python train.py --model="contrastive image-text model" --dataset="procedural textures in two colours, tilted and lit" --train_examples=195000 --image_size=48 --crop_scale_min=0.8 --horizontal_flip=true --color_jitter=0.1 --tokenizer="word" --vocab_size=52 --loss="softmax" --embed_dim=384 --encoder_arch="vgg" --encoder_norm="batchnorm" --encoder_activation="relu" --encoder_depths=[3, 3, 8, 3] --encoder_kernel_size=3 --encoder_stem="single" --encoder_widths=[64, 112, 192, 336] --encoder_downsampling="max" --text_encoder_causal=true --text_encoder_width=256 --text_encoder_layers=6 --text_encoder_norm="layernorm" --text_encoder_norm_position="sandwich" --text_encoder_activation="gelu" --text_encoder_mlp_ratio=6 --text_encoder_head_dim=48 --text_encoder_fused_qkv=false --text_encoder_bias="all" --text_encoder_qk_norm=false --text_encoder_parallel_block=false --text_encoder_inner_norm=false --text_encoder_positions="sincos" --init="torch_default" --optimizer="adamw" --lr=0.0011 --beta1=0.85 --beta2=0.98 --eps=1e-08 --grad_clip=3.0 --steps=16800 --batch_size=256 --epochs=22.1 --lr_schedule="cosine" --final_lr_fraction=0.1 --warmup_steps=840 --weight_decay=0.3
Rows from block 4 of the image encoder, named by matrix and row number. Each number is 50 + 10 x the weight over its row's rms, rounded and kept within 0 to 99. All counts start at 0. After the name is the row's rms in percent of the matrix's.
# conv: 3x3 conv (encoder.blocks.4.conv.weight, 112x112x3x3), inputs 76-94, a 3x3 kernel for each
conv.45 094:38 49 48 40 52 54 54 59 57 51 61 60 54 67 74 28 39 50 60 58 58 42 29 37 27 18 32 63 68 62 60 61 56 34 41 30 57 57 52 56 58 49 55 60 54 55 54 53 49 50 47 42 42 41 53 55 58 51 52 50 54 51 46 51 49 49 54 52 52 55 51 50 56 59 57 46 51 52 45 50 51 43 48 53 50 52 54 37 46 51 50 45 48 59 62 62 46 52 49 46 55 41 61 62 54 54 51 44 33 26 31 40 48 57 16 42 60 45 47 47 28 26 31 22 25 28 46 56 58 53 60 61 57 60 58 48 48 50 42 45 47 51 52 51 34 29 30 49 58 60 31 60 65 50 54 54 51 55 54 46 52 51 54 55 53 44 49 45 43 52 36
conv.46 098:34 46 49 30 44 47 41 48 48 26 50 66 32 53 56 32 41 37 57 48 43 43 38 38 40 37 42 41 48 47 42 46 44 43 46 40 51 53 49 48 52 49 46 49 45 49 50 51 48 50 50 48 49 50 49 51 46 50 52 49 50 52 50 49 50 51 47 51 51 49 52 51 50 50 50 51 50 50 52 51 50 52 54 52 51 53 51 52 57 53 36 35 42 42 47 51 43 47 47 68 67 67 64 66 60 53 54 45 31 40 44 39 60 59 24 46 53 56 52 52 53 49 50 52 48 49 48 44 42 46 42 42 45 45 42 48 51 49 47 50 49 47 51 50 32 44 46 38 56 60 23 52 56 51 52 53 50 52 52 50 50 50 35 30 42 43 43 46 51 56 49
conv.47 100:43 40 38 42 39 40 33 30 33 43 41 41 49 48 47 49 52 50 43 45 44 41 44 43 41 44 44 57 55 56 56 54 54 54 51 48 52 50 47 54 52 49 48 48 44 48 53 51 55 60 58 54 60 59 57 61 58 58 63 59 57 62 56 54 59 63 61 68 71 62 69 73 54 55 59 60 60 64 58 58 63 37 37 40 37 38 40 31 33 35 38 38 34 57 59 55 41 50 44 40 47 50 49 53 54 41 46 47 32 36 37 43 50 52 42 49 52 43 51 49 50 54 54 57 61 59 49 51 49 48 51 49 49 52 48 46 48 48 47 50 52 50 51 54 55 59 54 53 57 52 49 53 48 52 49 45 48 46 42 41 39 37 54 49 49 47 45 46 42 40 40
conv.48 102:41 46 50 50 54 58 51 53 55 34 36 37 36 36 37 42 43 39 37 40 39 38 40 40 42 42 43 52 53 55 57 57 57 54 53 53 48 45 45 50 47 46 50 49 47 47 49 51 45 47 50 47 50 54 47 45 37 52 50 43 49 48 42 49 48 46 42 40 41 36 37 39 54 54 54 54 54 51 52 52 50 43 45 48 47 50 54 44 47 49 53 54 51 51 51 56 49 49 56 35 40 45 45 49 54 44 47 53 40 43 52 43 49 55 45 49 50 41 41 40 44 45 44 47 48 48 54 52 51 51 48 48 45 43 44 54 54 55 54 54 55 55 55 55 42 40 49 50 51 59 48 45 49 55 52 53 49 46 48 45 42 45 52 55 57 50 55 57 51 57 62
conv.49 101:33 40 50 18 36 45 27 40 49 60 46 27 64 52 41 63 52 51 26 36 61 41 50 64 58 63 68 49 43 53 49 46 60 39 38 52 51 46 52 53 45 50 56 46 51 53 52 50 52 52 51 50 49 50 49 63 70 44 60 67 38 54 58 59 59 55 50 53 54 48 50 53 57 53 52 55 51 52 58 52 51 46 44 47 49 48 48 45 45 43 24 30 34 49 50 44 49 50 54 23 26 40 35 40 48 51 52 57 89 76 48 74 57 27 57 43 16 34 37 48 39 47 55 48 53 59 49 49 55 47 48 55 50 52 58 53 53 55 51 52 56 53 53 57 57 55 41 53 48 42 48 40 33 53 56 55 49 50 52 51 51 54 62 66 50 58 59 53 58 57 58
conv.50 100:11 32 25 28 46 42 15 33 30 40 39 33 49 55 43 43 46 38 50 49 49 53 51 51 51 49 51 54 58 54 53 54 49 43 44 34 36 45 28 46 51 38 43 48 34 42 46 45 48 50 51 43 46 45 44 45 41 45 46 40 47 46 38 47 47 44 57 57 53 59 58 55 50 55 50 50 52 52 40 44 43 42 50 46 41 50 46 38 46 45 52 52 51 43 47 43 52 58 51 29 35 31 48 49 48 40 42 43 43 55 43 51 60 42 44 57 44 47 45 43 48 46 43 46 45 42 57 56 51 56 56 51 59 58 53 39 43 40 43 46 44 45 47 45 45 58 56 47 54 52 36 51 42 44 48 46 53 57 56 45 51 49 42 42 46 42 43 42 40 52 49
conv.51 096:50 56 52 54 58 55 48 52 50 43 44 39 46 49 45 44 47 46 45 47 48 44 46 47 45 45 45 51 52 51 50 51 49 49 49 47 41 43 36 40 43 35 35 37 30 67 71 70 68 71 71 66 70 70 55 56 53 56 57 53 51 50 48 54 54 54 55 55 54 52 52 50 45 48 52 45 47 50 44 45 47 47 53 50 52 55 54 44 50 47 45 44 40 47 49 46 41 41 38 47 47 47 50 52 51 46 48 46 40 47 47 39 49 50 37 47 49 53 54 57 55 55 58 58 56 59 46 43 42 44 43 43 48 44 45 50 50 49 50 50 48 49 50 48 47 50 48 51 53 47 47 45 39 51 53 53 53 53 53 53 52 51 55 54 51 54 54 50 64 65 58
conv.52 098:46 55 50 46 53 45 48 53 44 55 53 52 48 48 54 51 35 45 53 52 50 55 50 50 58 54 55 44 48 50 42 44 45 45 47 47 52 59 62 52 60 63 54 62 66 48 46 44 51 49 47 52 49 46 50 50 50 52 51 51 54 54 53 67 64 61 67 63 61 71 66 61 45 47 44 50 50 45 52 53 51 50 55 56 43 45 48 46 49 51 75 74 56 65 63 48 59 54 49 51 56 46 47 52 42 44 47 45 39 40 54 34 35 51 47 41 50 48 43 43 50 44 43 52 49 48 51 51 48 51 51 48 45 47 46 52 51 50 55 53 51 57 56 55 49 50 54 40 40 46 51 40 43 43 43 44 36 36 39 38 38 43 62 57 37 64 60 42 51 55 48
conv.53 092:43 44 46 42 49 50 38 47 49 46 51 49 45 52 53 50 51 53 39 45 48 45 49 51 48 51 51 51 55 57 48 52 55 47 50 53 59 63 54 55 59 52 53 55 47 56 55 52 57 55 52 55 53 51 43 46 45 41 45 43 41 45 40 75 74 75 81 81 80 82 82 80 40 41 44 41 45 46 41 44 47 41 41 42 43 44 45 42 41 44 36 38 39 45 45 42 47 51 49 52 51 53 54 55 53 52 55 51 44 51 47 44 47 46 38 44 43 52 51 50 52 52 50 51 50 47 42 49 52 49 56 59 54 63 65 47 47 48 51 51 51 54 53 53 46 52 47 45 53 45 42 46 35 59 59 56 62 63 59 63 65 60 39 40 40 42 37 33 51 41 33
conv.54 095:48 52 53 42 50 51 44 53 52 56 65 56 49 51 45 52 48 39 50 50 48 36 35 41 29 28 33 65 63 60 64 62 60 45 47 48 49 44 47 47 43 44 50 45 46 58 54 52 55 50 47 46 41 39 50 54 50 51 57 53 51 59 52 49 45 46 43 41 41 39 38 39 49 49 49 49 46 51 33 33 38 40 43 51 44 46 52 35 39 44 43 44 39 71 70 62 60 60 48 63 67 53 57 60 52 47 53 54 48 54 54 57 61 54 46 45 35 54 55 64 39 38 54 37 39 53 46 46 42 42 44 39 38 41 35 45 41 37 44 40 36 44 39 36 54 62 58 61 67 60 46 52 43 52 51 49 50 48 44 46 46 47 40 36 35 39 38 35 28 28 31
conv.55 105:55 57 56 53 54 53 45 46 45 49 46 45 55 56 53 58 55 53 51 49 46 56 52 49 60 56 53 50 50 50 49 50 50 48 50 49 53 54 59 52 53 56 47 48 51 50 45 42 50 43 41 48 42 39 49 44 51 48 42 49 45 39 46 55 54 53 53 53 53 54 54 54 47 48 47 48 47 48 49 47 47 72 69 66 74 70 68 80 75 72 48 46 50 50 48 52 48 48 50 48 48 49 53 56 54 50 51 52 59 52 44 59 52 43 56 53 50 43 41 37 41 40 37 42 40 39 43 43 47 45 44 47 47 42 46 57 56 53 58 57 53 58 57 54 62 56 52 62 58 51 58 55 52 27 30 30 33 35 32 28 30 29 52 49 53 49 44 50 51 50 53
conv.56 101:51 59 51 61 67 61 55 62 59 48 44 40 49 47 48 43 50 47 40 32 31 39 34 32 41 36 36 56 56 54 59 60 58 56 56 53 47 51 47 54 57 50 54 55 50 38 42 46 38 42 44 47 50 54 58 55 54 69 65 64 65 60 58 59 58 53 55 54 50 48 47 43 44 47 44 48 49 47 48 48 46 30 39 34 43 53 48 33 43 37 49 50 45 55 57 55 59 59 57 30 27 26 50 48 47 44 41 36 29 48 52 40 56 56 41 58 61 48 50 47 47 48 46 53 52 49 39 37 28 46 49 43 40 42 38 42 45 47 44 47 50 48 50 51 40 48 42 58 64 63 37 50 47 49 50 47 42 44 42 37 37 36 43 44 43 45 50 48 46 48 44
conv.57 096:56 60 53 60 59 52 63 63 53 50 54 55 42 47 54 33 46 42 50 52 53 42 40 43 40 34 39 59 56 55 61 58 56 48 49 43 55 50 55 56 51 55 55 51 55 55 52 50 54 51 47 52 48 45 48 59 59 47 61 58 44 62 55 48 48 51 46 48 50 47 48 51 51 47 48 46 42 44 41 37 41 49 47 47 47 44 41 41 42 43 55 51 44 54 51 47 39 41 24 55 67 62 60 61 59 57 59 57 54 60 54 54 55 55 45 56 58 55 54 58 42 41 51 47 47 53 49 55 55 48 54 55 47 52 54 49 48 45 47 45 42 47 46 42 50 48 43 48 51 55 47 59 70 47 48 49 47 48 50 50 53 55 41 46 44 36 39 39 37 36 36
conv.58 098:44 55 55 41 51 55 46 51 52 41 45 59 46 60 70 36 42 46 49 55 52 47 47 40 41 35 30 53 55 56 54 57 60 47 51 54 45 40 41 47 42 42 48 44 46 56 57 58 55 56 59 50 53 56 50 51 57 50 51 58 48 49 56 54 53 55 56 55 56 59 60 61 46 48 50 47 48 51 44 43 45 43 41 39 46 45 44 43 44 44 51 45 45 63 61 62 51 50 46 28 47 50 44 52 52 44 45 46 60 53 61 55 59 69 36 39 52 55 52 56 43 37 41 43 39 43 34 29 25 35 30 28 43 39 32 52 54 51 49 51 50 52 52 51 40 37 48 42 50 62 46 50 59 41 39 39 48 47 46 48 46 46 53 39 39 54 45 44 45 46 42
conv.59 098:51 48 54 53 46 55 57 53 62 35 27 38 45 38 46 46 44 47 48 47 46 49 47 48 50 49 49 51 49 53 51 50 53 52 50 52 50 43 52 52 40 52 55 43 54 59 55 56 57 52 53 57 51 54 52 46 57 51 44 55 54 47 57 51 49 48 55 53 52 57 53 52 44 42 40 49 47 45 52 48 48 52 49 48 58 53 54 56 51 54 41 45 56 33 37 48 41 43 46 51 47 43 52 48 47 53 50 51 50 44 35 50 40 38 51 45 44 45 43 43 43 44 43 43 43 44 63 62 65 61 58 62 52 46 49 55 52 50 52 50 47 49 46 43 55 51 51 63 59 61 67 64 66 47 44 47 50 47 49 52 49 51 45 46 47 38 45 48 41 50 46
conv.60 096:38 51 47 30 47 44 34 45 50 34 40 41 43 44 42 45 47 46 50 52 44 54 54 50 53 55 55 56 57 59 58 58 59 59 56 57 64 65 44 67 72 46 67 73 48 51 58 52 55 63 56 55 63 55 52 56 49 54 60 50 56 62 53 58 60 58 62 65 63 56 60 59 54 58 60 55 60 61 57 60 61 49 54 58 39 45 52 41 45 50 51 56 51 64 67 61 73 80 72 48 52 53 46 51 53 40 50 50 29 43 42 34 51 50 40 49 55 53 53 49 65 68 64 63 67 63 47 55 48 55 62 55 60 68 59 43 44 46 46 48 51 48 52 53 62 67 66 54 62 57 43 52 43 43 45 48 39 41 48 35 39 42 51 58 60 50 54 51 62 64 53
conv.61 093:42 48 54 46 50 56 56 60 64 49 61 45 30 44 26 31 37 22 34 39 30 36 43 34 25 33 29 67 67 64 63 61 62 59 58 63 51 46 46 48 43 41 54 48 51 47 46 44 46 45 42 45 40 39 35 40 36 39 43 37 49 50 45 38 38 39 38 38 39 37 34 36 32 34 34 38 37 38 36 39 39 51 56 56 54 58 59 56 59 60 62 66 58 51 55 48 53 58 50 37 43 44 29 41 37 39 45 45 41 46 57 33 37 45 40 35 33 48 50 51 48 53 56 46 54 57 52 52 48 54 56 50 55 55 47 46 49 42 47 49 43 47 48 43 40 46 50 44 47 47 52 46 39 57 54 52 55 52 49 52 51 49 40 46 46 44 43 46 39 38 39
conv.62 103:48 46 52 46 44 58 41 42 59 38 35 34 48 48 38 42 43 37 50 57 49 50 56 52 48 51 50 52 53 53 51 51 52 54 52 52 55 47 45 59 50 47 64 56 55 49 52 47 60 63 59 65 68 63 51 51 49 50 52 49 54 56 54 45 49 47 46 51 52 40 46 47 53 51 55 55 54 57 57 55 57 51 50 55 46 47 54 39 40 47 48 50 52 48 51 54 73 78 77 54 56 57 47 47 48 44 48 53 36 42 54 42 49 61 43 51 65 54 59 59 61 68 69 60 65 66 52 52 48 52 52 49 52 53 50 44 48 46 49 51 51 50 54 54 60 53 63 59 50 64 42 39 48 34 29 33 20 17 24 04 01 06 57 54 59 57 51 55 57 55 50